config = dict(
    crop_scale_min=1,
    pixel_unshuffle=2,
    orthogonalizer='newton_schulz_5',
    steps=11500,
)
Rows from block 4, named by matrix and row number. Rows with one number belong to one channel. Each number is 128 + 24 x the weight over its row's rms, rounded and kept within 0 to 255. All counts start at 0. Numbers have three digits each. After the name is the row's rms in percent of the matrix's.
# convs0: first 3x3 conv (model.mid.0.convs.0.weight, 128x128x3x3), inputs 121-127, a 3x3 kernel for each
# convs1: second 3x3 conv (model.mid.0.convs.1.weight, 128x128x3x3, transposed), outputs 121-127, a 3x3 kernel for each
convs0.35 092:185180126133135158145145151117157164128157124128099128108128130127108089083089124086121170131147142101130183144085123091129156172123141127089130153130128096107130097128123107123133069081082
convs1.35 099:153107120119118128123128139089121127122126165157105143171154128128166159127117140086119132159125111125110119116132129129125123130138147115126100127113118125122130119146156131136126163140125
convs0.36 100:113080123164128139106086076128135144102128123128159128146090143129134184127173124132127111119132123128141106148130107126123120112147147120104171149141152092115100111118143126103115155132129
convs1.36 094:140151131112127109129111108127123133134143115138129149121136136147117137156105141128136102098116158117145125132138135126178140125119139106128129143120131149161139133117117185179139195164134
convs0.37 104:097127128142140140204147124126124129111134139129156109142088129124095128100129131150127081152127101090123132136129089150121084154114102127104119116098100062134140130135162144123134132173127
convs1.37 087:154091114124092107148140109127100139077151146114110161124132150129184150160168131137126131150119071113129091133129123108105166129109115172155166125174113131126111128093132141127138137118080
convs0.38 105:130173135131139126126130120129090138144117128093147124124149128098138144172150108145192183120128134125145131150125139167135132146122167134186062136128115068129138135159136127129126183095147
convs1.38 100:112133133108090145146107141133122135111132126146129163120140158123128123135095126142108106097122157123108124140122110129132133125125155172125111144166118142126115106113121135123110129119101
convs0.39 101:136112115160103068126181130114135128133144100133121126143150131158162109128119128103118126093126145127135150146147160052126129183222136060126133140169209138175153130127111132126105128140104
convs1.39 089:136174156130141122138223128129151129130121112119128130157152134129093130112128131128134132103112141139156194119114146107167229117111124082078112102127126137161196123110112103162171112157191
convs0.40 097:125182121132134098154125103117161111156131122122126139129147125108126127127105117105152129137128119113106141125073175140123144125099084121127157122118096155144109109149148135131100117141128
convs1.40 093:151130138134136124173137135156126117145136151140128074120066117151117132139162128127123121093139129119116069138099138128113125136156163127128117122148137126138086123079130110116119124132128
convs0.41 102:102153157131119104152124109188094144128103127135130130126130101112124138150147140180132170129127136111128116105126110139133129107101095135118104154101136091138127125129129164059128126209124
convs1.41 093:137163139097131126129160121127140124124128107127136128112125092143128155127126114165127090162138128151094136138128119150133103108100108124124185173139152151137162143110126195167200098120127
convs0.42 100:120118132119147145125120118135135098144139147080111146129139123107093117092136109129124156133111130119117134104193123121115146194131113069112129037149148094105129110143128138120130100170127
convs1.42 100:127152079126136129142154131123138175129093148082118125130185158168204136129146127115138119109137132105159114117135086109127173114138172179128144145110148148124124130130112103114082113128147
convs0.43 101:136129151135150159153122133139128110122127130111130085129079095131142150111154109098128127110184174118141156128115120136157143162134164104088151106130152088097086099072110099140140161114120
convs1.43 117:144129121077118164107119133119132134104132118119137138144135140136177136138129090119128126119123099132099128146109128147112116131227097158129137128146139120140153124130119126142118123121132
convs0.44 095:119087170155128149106131153127129115128128127207125056126129111169129104147112130172105131172103127145143130105118079165129121128051122128131136127119116118095073122114114110120138136166096
convs1.44 086:104088091127134016129145123125131127115134120115172128125113127125128125164091127118099137140130121127132105142134104122124129139128152231134120128123134114088136142136130130133140126131124
convs0.45 101:109137139178124129106102123135114159129148141115115121144192125126135132119155104117126129123134084123133100166081086112129120162128124186099137148101114130076091118126148127086126169129121
convs1.45 110:128127128141083091117125150155126126121104113130136103124086122117157134140155165099107124139124084123134148118135065117169095128143064127143151134130135138138105136125152120092160148134167
convs0.46 094:119128099149142137118125078128119161141142135120083128132128127135138158119164126105150113092132124121141074135119126172125139143150108048117111091134081179149137186140151116128142102143127
convs1.46 074:178224129210140118239106128126117132126130151110141104130107139113130097132127136169127125148139166159105088115087138137126124114095128124143103126128122127148154127115114130135137110199127
convs0.47 094:133129127218103061126107130129102128121133128130139125118130152130135118139128116126130116103126127086125126185159154133103114115147167092096183133122142113149137151108159143107145102128183
convs1.47 082:122160132173105138155162099070136120137094128156145148168042128130079128138092143162134145208099128202170109143118163128117124116129127101131129125103160123106137123045129160084140130119174
convs0.48 094:121128129113123134138126128129145100133159107128145127143116131129136131106136179134092117151127113143128125096142128109069127154192131083154052130145076121134132051128099106122105165130116
convs1.48 100:165143119073133131102121138125117145127134124145128103130114134076116127137125136134155126111188162132121117128057122129127159167126116144088116135111095132135120122147121120125074169124141
convs0.49 107:209130135164147124150126138125124132129075150132127125100065113132124163127123146079128161146130125126127130139101118117123125090091141132135193137100191118106128127126143134124116133101125
convs1.49 087:117145155142107131137135114163125130167119130110129135106110127130122124127108123158138153166155137128118127128137122079123175150145133126140097110131124136132147123171120159130057163128125
convs0.50 096:155139074138115128118122155106135119090129131147149130159121101135105089124086067114123145137116099113110116103128113129122146194131100144127104112120116121117137139114080081067050127128128
convs1.50 073:136127046128129069142151128125140143128127218118105170118116129128131132127077086141157093126126050120123133159128076150126119124124123129126164120126139117101142130165116159160148150154125
convs0.51 102:125131124131129181136121151127130123074141102091108127082128122148139083090103127118111129151150119108136114128155095124128124071039130123098090098142151112130155118109116109126128123095153
convs1.51 087:128141127122123117098129128120121138132115128078147129160158138118142128139141150152137131129126037124123123142137143121119122125198113126112110089136121125062131170127126144134132132124105
convs0.52 104:129115185130123084131082111152117117148128106140131121117134187079032110091080118127123122128140132104116128135122131167085102105102126122131113144102104150083144123131094131130129094108111
convs1.52 121:148147104162160117128134135128130139105130133199165135108113167087125121139134125152189128116139133128132138138119127138124116085120125142121128148127147130124126130152158141132133140102143
convs0.53 103:124122128085115097099107121111116102120140180130118109132163127124188148119129103113147129109149131132119132143157175100129090135118123127131128128156122130080140119123078140151103146129140
convs1.53 102:139135123142170130123168106153124113098141168127117202137126126099120126129118141143136129130170112120140101130175127115094125111128144117125157145129169130126134131142130102119117162166098
convs0.54 106:113118124126133177128170109130134127132123112140127134131082124164091126179093126111130109128108131154183103133131125121139161127135125138120118137143126146133085149153103128142105129147128
convs1.54 107:122124094136103119123134095111208149126140110128110122177106130132121123157138126136144122124186127134128120121122168124091204129111196116115139117118078120134199162125121131124142137109196
convs0.55 101:132131129102118082132137065121112130125142134112142125158130106143139113131118139126149126097119130126135123183113125140158119105119141089165126156143124090138112121147195083157148109116122
convs1.55 080:136099129144120132104175139130142149133104106142139148132128090126126135092108106131181099129128090137148127128128130128135127125137138117106129130106106141141123129133138146136142141127108
convs0.56 098:104131119145107104134141124133129134125182156130124144106129129121128127129116135107127127139130180132132132126123201097086098113117095119108066134136128148174129125135149130133116110133128
convs1.56 078:124134153130141128136131100115118141172125158120123134135123130127144139138128141154134099122126135131133129118111119132128168128162132134133155116133130125127119138145106148177121152153140
convs0.57 099:128156117185176086161160097133101117143149165152125129141131158134192155074166213142149132145152188081117126115129111122152132101120133132112149129127127125120069128121123155127094121123114
convs1.57 086:171127138229132095130112092132128130131137148169110107156076132123126134121131132124134129128140131134134126153083138123114082152155110152128113128149103152135086134114116119103128113108110
convs0.58 097:127123077128129089100125119117133142108134155127105150101130118079116147105125127131121127134142107136131153168075148112141123144109081119147099120132091073156078085136126119150114153111103
convs1.58 092:089118158206124124204165159129169129128121140083129125133126124154155115127093140116142128130106123183161113119131153115145149127133090126128098099121141125114147106122127136125153102117103
convs0.59 103:119116126129141150124055136128122171106158132091128117114126159060153124128109111135128124083131130146136124125216189133134094129203148138155113116100115127128095148098109140122142116134133
convs1.59 107:106114133132128133152108113083125155128144128147130120193147153119113111124120127164108130133130154128131100133087114123123134052144104141122103130140124107144200114096133133138118121151148
convs0.60 103:143147158086127132088118137143144139130140160116125127117136118073133137155143137129158139131098099135135114139106113134131144149133158094128140136111129128115137127119119140159187100095093
convs1.60 096:098128105128103121168070110100135130123130138130159166141159144112105134129154128128137126110143161186139117124126152125121158100154127140130133103126159098190154106129140112090132133160216
convs0.61 093:129179103128162116132123115116138111126130171089111146114122128118127133114127133113157122134095121138165114091121126125129133136082142158064125161120164119142161122181137130125135104133163
convs1.61 120:160169132134075129133127110128121166134104095132128112150126119134124153144132167126140126053135128136156162142124132104138146131156128115138128112118072124127151075125105115087117109112126
convs0.62 096:116103127135162126122120129126133108107146145130122133102138128139129129081117128128126106128128114150134147099073128122097153158162106107129118124159127110169127118118132130118124128058147
convs1.62 103:150139133123140131117116130144146115162138160126137166110107128076106139121123130129136098124182128128123128135074101137131143134148148141135127155121109144079092084147137115135145170114153
convs0.63 103:126122112144126130146103115115136135126135139144137140114167136124135090132133154115128127127189123134144117159129159087124151105131145097136165132162187173215132133100148128129092066106132
convs1.63 101:056127130109128125111115122128141112130113128148131167127117117118123132119130166092128139118122115119146128107122128125109199094140131104129132075180130105105129120142129128127127088118132
convs0.64 098:110119105118110166117144147126133105135175130133107128131130133117150136118110131129152129124137156146129128164103156133133166189125114105126133056138128121186166155123139133139129132125118
convs1.64 096:149111128124116124131139129132145137128122131138128125138131118146122128074119130162084113132170159113094155112093129107103118096126157088131129131129126183126090109100093120157155106122048
convs0.65 104:102131107138111153134156125125111087112124096109118116129110078078092125148152162112111018126121100136163141130120156128110117135135181146092099103081128118127081129126127166122125081119129
convs1.65 121:130149107102107091155128128097104130094114140094133116126129126127168113130131141128126080128147103129097059127066093167135132161125079173110126124118129130129141127131128081115127126154131
convs0.66 099:152095147141134114117125140146124150168128121165093119096113119128114110143101139130136154118174120124061145165063088156111113104093128089128142121184180133127122138162147150128131116138136
convs1.66 105:160132126128123107142113128108134065137131100159122087201127138122097128124124120122140078127149113137128151096121126138125078097128152126129124131116123167113134146063121131135127103117131
convs0.67 097:138117127142104111123151128148135137143137079122130122162134124102143113129158135124153136128100157122123127119151136148139119150254128128133162131120129080167108131153129133119178122084083
convs1.67 091:141086121125131138128149119097136120127132117129122061104136126120098149103126149125130107120138129151144125066062136138030090084113146171079133153113128112079110145162174078125105111130107
convs0.68 102:083126110147161137122166174128149130119119135129127149147128157135114113136128047120148131136100128140112108136151048116123088117161142162109129145095128128129116139137127113126166091137127
convs1.68 100:175123131143134140171129121104132173121086127140091186110089121143121097114103146140166077135149131132163125124125124164121126115136116136113158128127145147041130132132122146136128176139135
convs0.69 102:140107115101128136128121117166162148110138130132130133157128120137133118185146159126133119135123141129129128101076052138128139134036211130172135045170118082084114151071124115126121133140199
convs1.69 107:123137126149160134132128129148187130126128127129125124127118144133138117127128148169122122110132082185166192100111127128127142139128128113133112127129110128088127134130136192140134128129090
convs0.70 102:127097147138124119079105129148128117124089120130174127133110168153115158141147134139115138156145177177117129095152162128134177131079117147140180184155152131242118101132124135127094120136136
convs1.70 099:127140148149145116121124143122123130109127131125122123126142133147132140131148108126132088118132130122190146093108140140075148134137129140140153101128132094128133101136133150143125125116148
convs0.71 093:127106095187113096123135145098128159098112093139098147133142129118162162086151123096109108126120133104118086098125135117128167152143136126092088124128066131114117137124125093135129123134139
convs1.71 106:121136129132179088124117125160132123176132197127147137131096145125127134128118091138198131102140089153146108137102136091121166144160101098140126121124125129127171096152109127110134115111152
convs0.72 094:172140132127133122135126107144143154126145130118133155126128117147135125129128128118128085128113090138124123127149150111132119147131177117136201134144110142147110142106123116123205095171136
convs1.72 087:145145135255127129212128126155100119130155146122132100157120128182130115148124101096150136218165125166141112128049131146092131137113155106132128129103127124114129132098119151130146083141132
convs0.73 103:144128106119181096116187076152134122083133156130183152084108131116115106126118117134119129118126088138170114115100141130130193111108113101081135170122214144000125136125128132140172145132153
convs1.73 089:147059137164110161125121117086102144128126128140066161127128094129158149128134138126120083122140096146160129103118117104140115122155128124111130110124108171135130124130130133165158144078102
convs0.74 095:130114125172135169117142079111120143111126124135137131149137105127103128121189202131120132121188127107165172154142132134128123081100162106117155126101107129159121154109131072127128095137089
convs1.74 094:171107132175117091139147149128128146152173146145115114135138095137128105132160116134133103123117128172122116128101125103130089140135149126129112098154140124162134127147138122116151104083075
convs0.75 105:134156196128116157139111122128125133126154130125138135111161152117124129147141051134137131104112123152157108103087088161157093099195131128130132134137189117147231111171129152107129139048140
convs1.75 102:111172134123157123112122130066119115127100126142115141141144120122124192139127151128121113117140115137248177131096120124134137117118128142149107140122132120133092120127143138113139118139177
convs0.76 098:161122128138129100158121153128136127139175137125180094106140133105131098126146123131113116174150129149088157148146141121069130145087102114135150140128129111118133126095114113121139089121167
convs1.76 095:121112134143145144221116114118156137084135151103131134129128127149124130131116150123129093129104129129139126122079123129099108157123130131120135126130136129135115156138129131129126102198126
convs0.77 102:161150082148190113135137110134126108117130109101143116106132135128156139128122118158100130124148132102123108149157130129110084158155097121096140122138127101116134119168117140134071124135127
convs1.77 097:128145124142134137150126123083122124152123107125116118162131109115105130137136128142157111147124135123132131128107133131137127135131112124128130133075128129095155141100102142195141129084208
convs0.78 100:140117116117082082136186128137128131134128108154129124149127128134139092144115128130128133137109109140130117109095155128155153134120103144081126130118128105092152151131129136133113144117123
convs1.78 114:200093106186073125170124114132104151147063125141112096127145129115114105136132094132093139138121141166128150130128108142130125127152126127121091134137155147172123143070125128123106100139125
convs0.79 097:127144112134165138086190128129132119142143141129170110126136144128106086118097092101164094118112129126128134127090127102072205129134135125149143085128103086172123126123113131143159103120131
convs1.79 112:136130168125122130127130135147142117124140097075124101137099125121112128164131127116137119137128141125125163079132100101147161128176126113077136125127101123095098153133147149136146151163118
convs0.80 104:122128130129141165062118128119128145171113075113154134098128121158153128140129137130120163179136127145113074059058052081189146102142169103089109180129128150127114126123146128123136105125109
convs1.80 098:155133165128116124135120110174112134188153136128149116066061130115141157138127125128159127158106169166160173158128074120136121139123171125133141132130144132130125165114134129127143125130128
convs0.81 100:139136141130125098146139090130151145116135112127127124128131127172120126126078124097129114053123112177110121143093102129175113075122138133131115121127125130091123116127169151118087172152109
convs1.81 102:107128124147146134080130135096118116129107148125119124200128139136121167093102123181139078129125112112107140107122124126123147137127100144151140120123147127130101119088119113143127143138179